Rows from block 5 of a small image classifier, named by matrix and row number. Rows with one number within an expert belong to one neuron, the router's apart. Each number is 500 + 50 x the weight over its row's rms, rounded and kept within 0 to 999. All counts start at 0. Numbers have three digits each.
Before each expert's rows are labels from the 100 images, of 14976, where the router gives the expert most weight on average: "responds to" is what is common among them. Only what is clearly more common there than usual is listed. The data: scattered letters and digits in many colours. In brackets: how many of the 100.
# router: slot weights (model.blocks.5.mlp.router.weight, 8x384, trained with AdamW), inputs 43-85
# up: expert up (model.blocks.5.mlp.up, 4x384x384), inputs 43-85
# down: expert down (model.blocks.5.mlp.down, 4x384x384, transposed), outputs 43-85

# expert 0
responds to: count: one (100)
router.0:522469502540446465568488529573429502548461496449551525435528502561533512531493417509412547496432628560499474504579521403479465529
router.1:488521554536504536486499399570468535537547477538549493431551540518504522481528479503567494504454575481491466447596500467495415515
up.17:524430520580421536540540486534453450527514507520510549479419528520528443471419569495533508610434566485461499541563466562473578502
down.17:454550523513452478426526659454491578507472468452502513516500494496509568529445462466425495501572485474614546481449500572454502516
up.18:545413508379493434501525576541571480487471439376506417526537515527545470598513577498492499570523516463478490443392602493586519520
down.18:410474515505483485528497547378495517501392548461545482530474488525491558533414465538445457537512568579488429505561488527418456589
up.19:498540535448511417479523495433557522507526494382436504522515557416436583544508426439444455445573443561501616499434609528590479495
down.19:526540550485505472574453506496529497473501518532468377523531440498577529547431460421467554492566602475538470477525553523582499479
up.20:471529556470570484447491469536463500580541561486542523435411513512515458344527507517503472499460447354510537493454561441343463509
down.20:470510489548462495488506544523479493462448474476534486453500467526443503534449466512508456510588525543561529512444476552553465546
up.21:457525496471548427459387529370504593466471506446411420565526552484480409489471502563442502451517558521478521433488444426421467591
down.21:451500488555523522564479519507632496470535479542505537538501377505501507526423447481437625446493337553554529422503457513577478504
up.22:531452507486540440521513531438592522530440453416428468562532593466466519519510483614465425475515468441542590502383560505574544507
down.22:501536462511556504489482546505519393541469556614477550500447521486550522534391487481473550563498498514552439533467437425428523576
up.23:432473485442445427484482575497490568482495419418426457500450485514520501548447451502397511447520461561464534467382467516538522510
down.23:468410459495455460537422513538557472503425504483494458445426531523503590505404527490506592526537497487434448520516493511521443551
up.24:472445452490496468476445455541573420490480502461461491509461510576444393546412485596479486511552510560492511494456542510551504541
down.24:478498609449567529584506488511498515501515456487442515502485567438504555471462600546491460412507493539522537432600489512546507554
up.25:467515446563453486433500496461561485482472410524512385407528507471529546560483514477536467517531459494473536512501543543472498479
down.25:540588588506557478605494490516524567521520472481463411516495516455483589521518571494462467486520550496507519415478553463530481558
up.26:456432479425408448517522433562371463527532486521458519522505561657505434527447495468522483558512595536483400433465478467569430510
down.26:485541507540531545491512424582500585498485498582472516538494496521493402455604529511464534472436489477501627466494524505439499490
up.27:463504482415458463451413490544491459494448504459495568442480474545507469576454513383528493553436573498463429417556427502494452497
down.27:466508362452506449499481558478559446520534450560474445483563543488500537460428566491410528538452462453528541467488491426484489500
up.28:550528409485472527494395577522527386463458449479435442473449432485519471573415488500486476546517436499476491489480510566484553540
down.28:527500523523496568616481595571499412536556556508422470464573494511468482465639538512489492445483539490487572503518513500452445587
up.29:418514565483499468611485477629488541563561623423523434436599526525451531446545466492477504529448528485479498566503529450474425564
down.29:528493540471506466510527607511397499479449468478531502539495509529400510515416529507459474502540554531510593415452471515537479467
up.30:530445470520443544514504503465409487538469493515471556550454421509592460520460562490580540522555521513454386419491399533510519422
down.30:494483506486416528523506487478517539494530428505528478457540525513548566421658539579475551597452484483537492499445515530477533548
up.31:482439496536461553509441414579551544457461426487484588464570522607490570572564539462476471517428492499511523544495478543475532529
down.31:538567579560516455536548583552487568495548557521503425494519528470491560527493548485531422485590521533483547412480574523496488471

# expert 3
responds to: count: four (100); teal (65); brown (52); purple (45)
router.6:365572436461578550460487585644532524502445508541515445536473543494499450479495520511468531513500460538531518536396548500432549455
router.7:395497444430508460490509665515503553532332480515531467455440480541467476482501581524463572517615511503490583429342548501391502473
up.17:522571507445575518508416550495524531504455587495440561526462497424438499453523464421503526453547426441547530429461472443530537503
down.17:477494544484444503411521588542528479481554514471487503479504601515461623470512505394502541496496564477496464470511443561527480558
up.18:471474496539466540516537450498502434571508581536482496532470531575570390472470607500530538485534536520465419520503435587505488569
down.18:463530543468515446452502478534440551510500522384488560482516642474437528504466488548490483589485523568456526533440504524479494545
up.19:399482544482426501549474471539493467544509547564439492516577514651433540550471483560544448544552578540431437394525529485573441582
down.19:497495576515510426519518461474464449499552461432509471475535550468620588525508522524526574504555455493548520549556480550570503540
up.20:459477506559509592561550470622382439512517482512501510532521492469438441566491474472447525598375566436406480512517546445495506560
down.20:516534475542395538507485449501475416529586483507490490487545465543545534558457392477553521500526500436482480434474495441529421503
up.21:549525505444560585465554484560522564426393406452574441473536449481504502491516550422615448496574550396551581579482544526501507425
down.21:506447560489454514465561494509479439493566448479438485459576478461479475554457447532550498496515512437470473476493488455524422497
up.22:550453521596483527523522574523511410583547501487418563535408454508499464513426503538506434585555535542459525426552429394562472490
down.22:484501517492488459482588524522471526590536523454516510517448580464536596494682505447474477511468496484559523505563432517526599523
up.23:422437454615434466528557494455426508603560446544467467513446557436482492433522523478404510500500564480424419467561449468646425652
down.23:536572575530578508576531468498528406471563470421504491499436482596459508530690583490534483464623527477391569516555488544530504491
up.24:422526494530491456522445533511482591507463512531454575515423522553519501501472449577508583491517530487481532471591467451501444332
down.24:423565505482532533440498551488487530532491433462491490527501573528533538495615483505459573493551538511490550464460482541492537482
up.25:522413493572449415450490452511560443413429396399437442441526533519539452610478437593462496499514537541509459430513545480499512536
down.25:506557515468506495484452455487441485475570540493500519501487540527527612569511508552526584505572553434525575549584404433505452555
up.26:434480559524473454487430430508541471520491463445477621404613531544457480592448446522545470533527571537456499452521433428482438395
down.26:532581570507503447545559351519455483520537448492466459532504475555567431512544502464458483558578504512457478521546497483598508526
up.27:491508587473443499454457417498552482523529520523501493438579595526491552398498399528487420553502517474516482512534537508545488573
down.27:506505399420482472519554497530534434515589437512470452515539512548531568537498474562449478446492534466433471492473502441555484534
up.28:443467559498495431447428430462484538405508431561547552488461454580476486467497534592602488451429522602429475516517506451498472574
down.28:451554433443425505497546517484526486515513442489505532506579505466511509567696442542536564509529576551488513437521486467490462489
up.29:453558524493553520445505557478470587398505481504497530573494492435474512486589441532484482471405525437557533451464532558443491487
down.29:552514464499437550469617547574476438509545449531476493445512589522527575506437485477451548515494549495501526456513492507544474548
up.30:508508453465480524448478457537493443547467507477464433496450563588366482499516453536471490557533523504525572508524500482497524528
down.30:477549503486503554460465566515541472464532481463499464522512517476482582490509485428464598452466529476531488453504418532484522531
up.31:519521470517572533565545509472434509571490532456539506536509515456543453504467521509479499459381461523467507545517474426474559532
down.31:504530513482406418503607473548388524549478414435503545463546576460503444523560459607492468536516547507473523477539562488547445515

# expert 2
responds to: count: three (97); white (43)
router.4:453514399502494493487520590469474451467447449504473535524451406498545432526514536464446559474489359499512638522375482525500568498
router.5:412470415553471461450527580524472394455509443500493560503414437439513481563495519471532549539532384489508605495388515550551607451
up.17:564505563515442611432547439502438580546540475530535424528541485506564463531557465507559503487484468519501490529555510551540506438
down.17:515512481434459484527585589571460502491472426514511444523600399532543524582517499635409460485473621466535551524517522521527454432
up.18:526477574467504479553476436604447474497557537495437485432535494531444521538431530584496430507515599511437432438544505427501409449
down.18:472517477456517538487432470498495561485496497506483449522542475409515544475444422536544522459482528546549505566501520495465564485
up.19:497482543482477457564596399517438538534448459457469429431488519567501615469437513574475406502466495412466478479499459442569468468
down.19:481542526445444485486531493557471495629586543433505596511524524539509406423432517440602557532512433512554422518458631492438480597
up.20:544486585501439497552561446435546482518604462525396503497569505480494508448538518530520415546512536468433515451525457556623453430
down.20:573450469571463496507570540496561532580394565525470573499527499600482452480431428475519477460385509440439490474580405552566487423
up.21:466519476542506501575494466465530487521640510555539491526481510442440503539426492516520518470453457569564421512552467504543505511
down.21:485577522422508440562456505542477490553538433516554538451490482508511542487650536429535481538477414612510490533480475513554529521
up.22:430532508479516554578525467594520571504523448461509432468496641522404603567481445483511453558486497495552512495613477412533467441
down.22:445466472489499394564469505425462498475543392519443480579461564474506423439595600518454495548468530548580448470451595464537471585
up.23:463492500470591511490587468554422537539487496554534595488535486491514567414494555502517455516532541351574491534501483548497550458
down.23:450537419471579504500429427539465494545467484613474556528583449451467585502454442538469425476514483507518462472570504441447476481
up.24:544570441463502466524531561546441486446556475579569436579487547473512455520509484427483480511465493464484430493532490456444524605
down.24:484532547470461357608525420466454477550476446485501565521537456535505511511457502544534479423489440558482518470477543475533494439
up.25:475399564558493457530466471524519521479584518587466493440604496435499642430513431445562465539494538470443535513488537463586470467
down.25:496496445424448539428446443501511398560448553467444453437465407413586493546469439432589464477424406532503490565499514488489471594
up.26:515467589424498472566605447551479522479474514455499521503459603536524460469478452640497448560512577446548497513578663478499417383
down.26:485529523495569408466448482483433586616506532557514541459556458481475507449468523524524423353501510572570447485536411485489551446
up.27:461548492499614521455506551583483578409536518465505519498589506547509574564402456550541517448486465482536400470491434412508496506
down.27:411443530540463513464555540532528545482591544481576430566437422479455510468679438466537537504462482537466651521484468416451466424
up.28:433391546488435485537524425551480532539543489563443520464505573557465503566481450551555441579579580475483444476519517521593368412
down.28:403523496551467472421466474627561492544585551533490470508474496507559580488468431591426535410512425400513478426575468491496453477
up.29:477447554515426478590560469537442485552567474408563421443543566567403516539445521484560430512475562508481425476530493492512429614
down.29:436481437451500454629460538534512409549536477551554481404497540432582529356585532452579484479508488381473518523469546521525512511
up.30:528409465534543451502493554455493474543526478481485658525422520605473468549480452563529471478505500417609516472520488489516511451
down.30:588474557498493433427475505461520512561566511513495540524536430509492516513432541574527483559450565493451537475538529464504484472
up.31:427439480457429424462510492422583504491483509577410450542545496443540541544519546585459506571446429422423568511502627455418485418
down.31:586449543530465391522488502485486535521538511491497529543533437508484482527367521572563515510445525487509560484530581480483489459

# expert 1
responds to: count: one (67)
router.2:504568364457433472516510523566473464464430474458488497439437468494426442463420527526515518589525463510403552530509475519495577534
router.3:454602512498457505462521586561509566454457482481489480538425462441463427456456541396443524548444437511543579506457508476495547401
up.17:498494495503546483477466496541536440514431484482430479540406480458499477497525412542519501531478454466518519468508511538512485525
down.17:428515506529502482467444478509536510545547509472533536480485540530553654442542500440502558470456513511496444421472442546437566561
up.18:544446503485497439512410561514537435539540532548440517516523492483433483556448417501573552513536549539468428499521446509565447517
down.18:531554517491534542581474434542516346473563517379480473513472415507523457533641557496529533514570422538547473492484567524451504508
up.19:436506547435544559470516515491544475470437374529536498602509537500503486497548517487488479467491470482500545532500482474487480449
down.19:476510439563514517457464575515548493466545495561531517473500512505527634494536464437505550459471564500549476435519441536452506512
up.20:548494497554424475480451533462540487469485477507442499548465441493519422649496518571400564515517481440512501500446511533470498506
down.20:412554479538501480404428539549494559511553558508506523516484539552499648472540475397512548456466537520525484455484462572447522531
up.21:471474584483433482525460536485502550463544537449506407442578476531444515521482515591445429485429572445536478392532499456492545479
down.21:527481514520545428493536465561489472476510549480599519592490587563424497577692548459527467454461527486575482483563446488482514510
up.22:521446534514533495522448494433478520557481548565445519524477532535504395529453601562516540445616480477472451525573429551501473577
down.22:487576530506496447431478493516418565530553549428510501513565590537507504488470484490502483534474536503480548500499505531489514503
up.23:552410554477409629479490476466417470466516504469422523510500488512483484558465464558488404580513527495485476407591488482495447467
down.23:611556482460516492508493437479466482474545505462497538444500461433523539582628474516498410555501486538535483491560433460482562446
up.24:497522470460619440446476547460457564486506508530483631567449415401464444495479491569518529470604444471555565516506527522443536395
down.24:462578537542456513446471553587512534507524528476474475493498528526509598530484489394544591546452601511518561471550518536527478559
up.25:475433481469479487505550516518387612493526366444514509484538498525475432374465454543473458535493520384395476515458483497550436423
down.25:402543490446470529429460525489502497594595492531510553502612474489451539566400553413534459547446559528500519432540556503600486492
up.26:493561447556549509487522545503492495453517463527505614569494532540521476482605553534459510446489459497499484492476505553437512484
down.26:465550511519416451461498531559484451512529505532463473456492545481551558537428451399522604542499580551508516507526474534471512515
up.27:492463614500546442494471499620509516491484547437537381509600534511467484402418450424476452553523555432529459487517489426540472462
down.27:543460448495531503523485568477626422560560531457491454563462550443461403554391415442477539447503428502534490467513455470513543500
up.28:533450481442531449526521448512401557509500534459496539428484506495487509573415506592463474534515554529513454433616523439540418504
down.28:454541472541513383556438493549560456485448539447498557524489516532490434556735471541564500459426480576549582468542480539568574446
up.29:468460507542545436558552511548425470498451486470469523558485524466502487533463469483552477600536607491488493441570436501577478423
down.29:539540558636537534506444513557515469459537505426516486532514419444584496542533478510488529433434633543625439488434408554547471500
up.30:581485548477466523566466484552399497502545517428479532472516492528436482552444502482480502569481587460379493482589430391464436523
down.30:434524562507468527525529410497485538516571476483579462490515463458522512556462642480499545536524503387482435531472463525551540449
up.31:419486484513550491531444495510485502507531426484482502420540461612469445464388533539528498577589594542456452410455444471532450485
down.31:477492554490490422542411489445498466571555439499497464463425564484525491538487530453436480587428595570451498438501516458488503435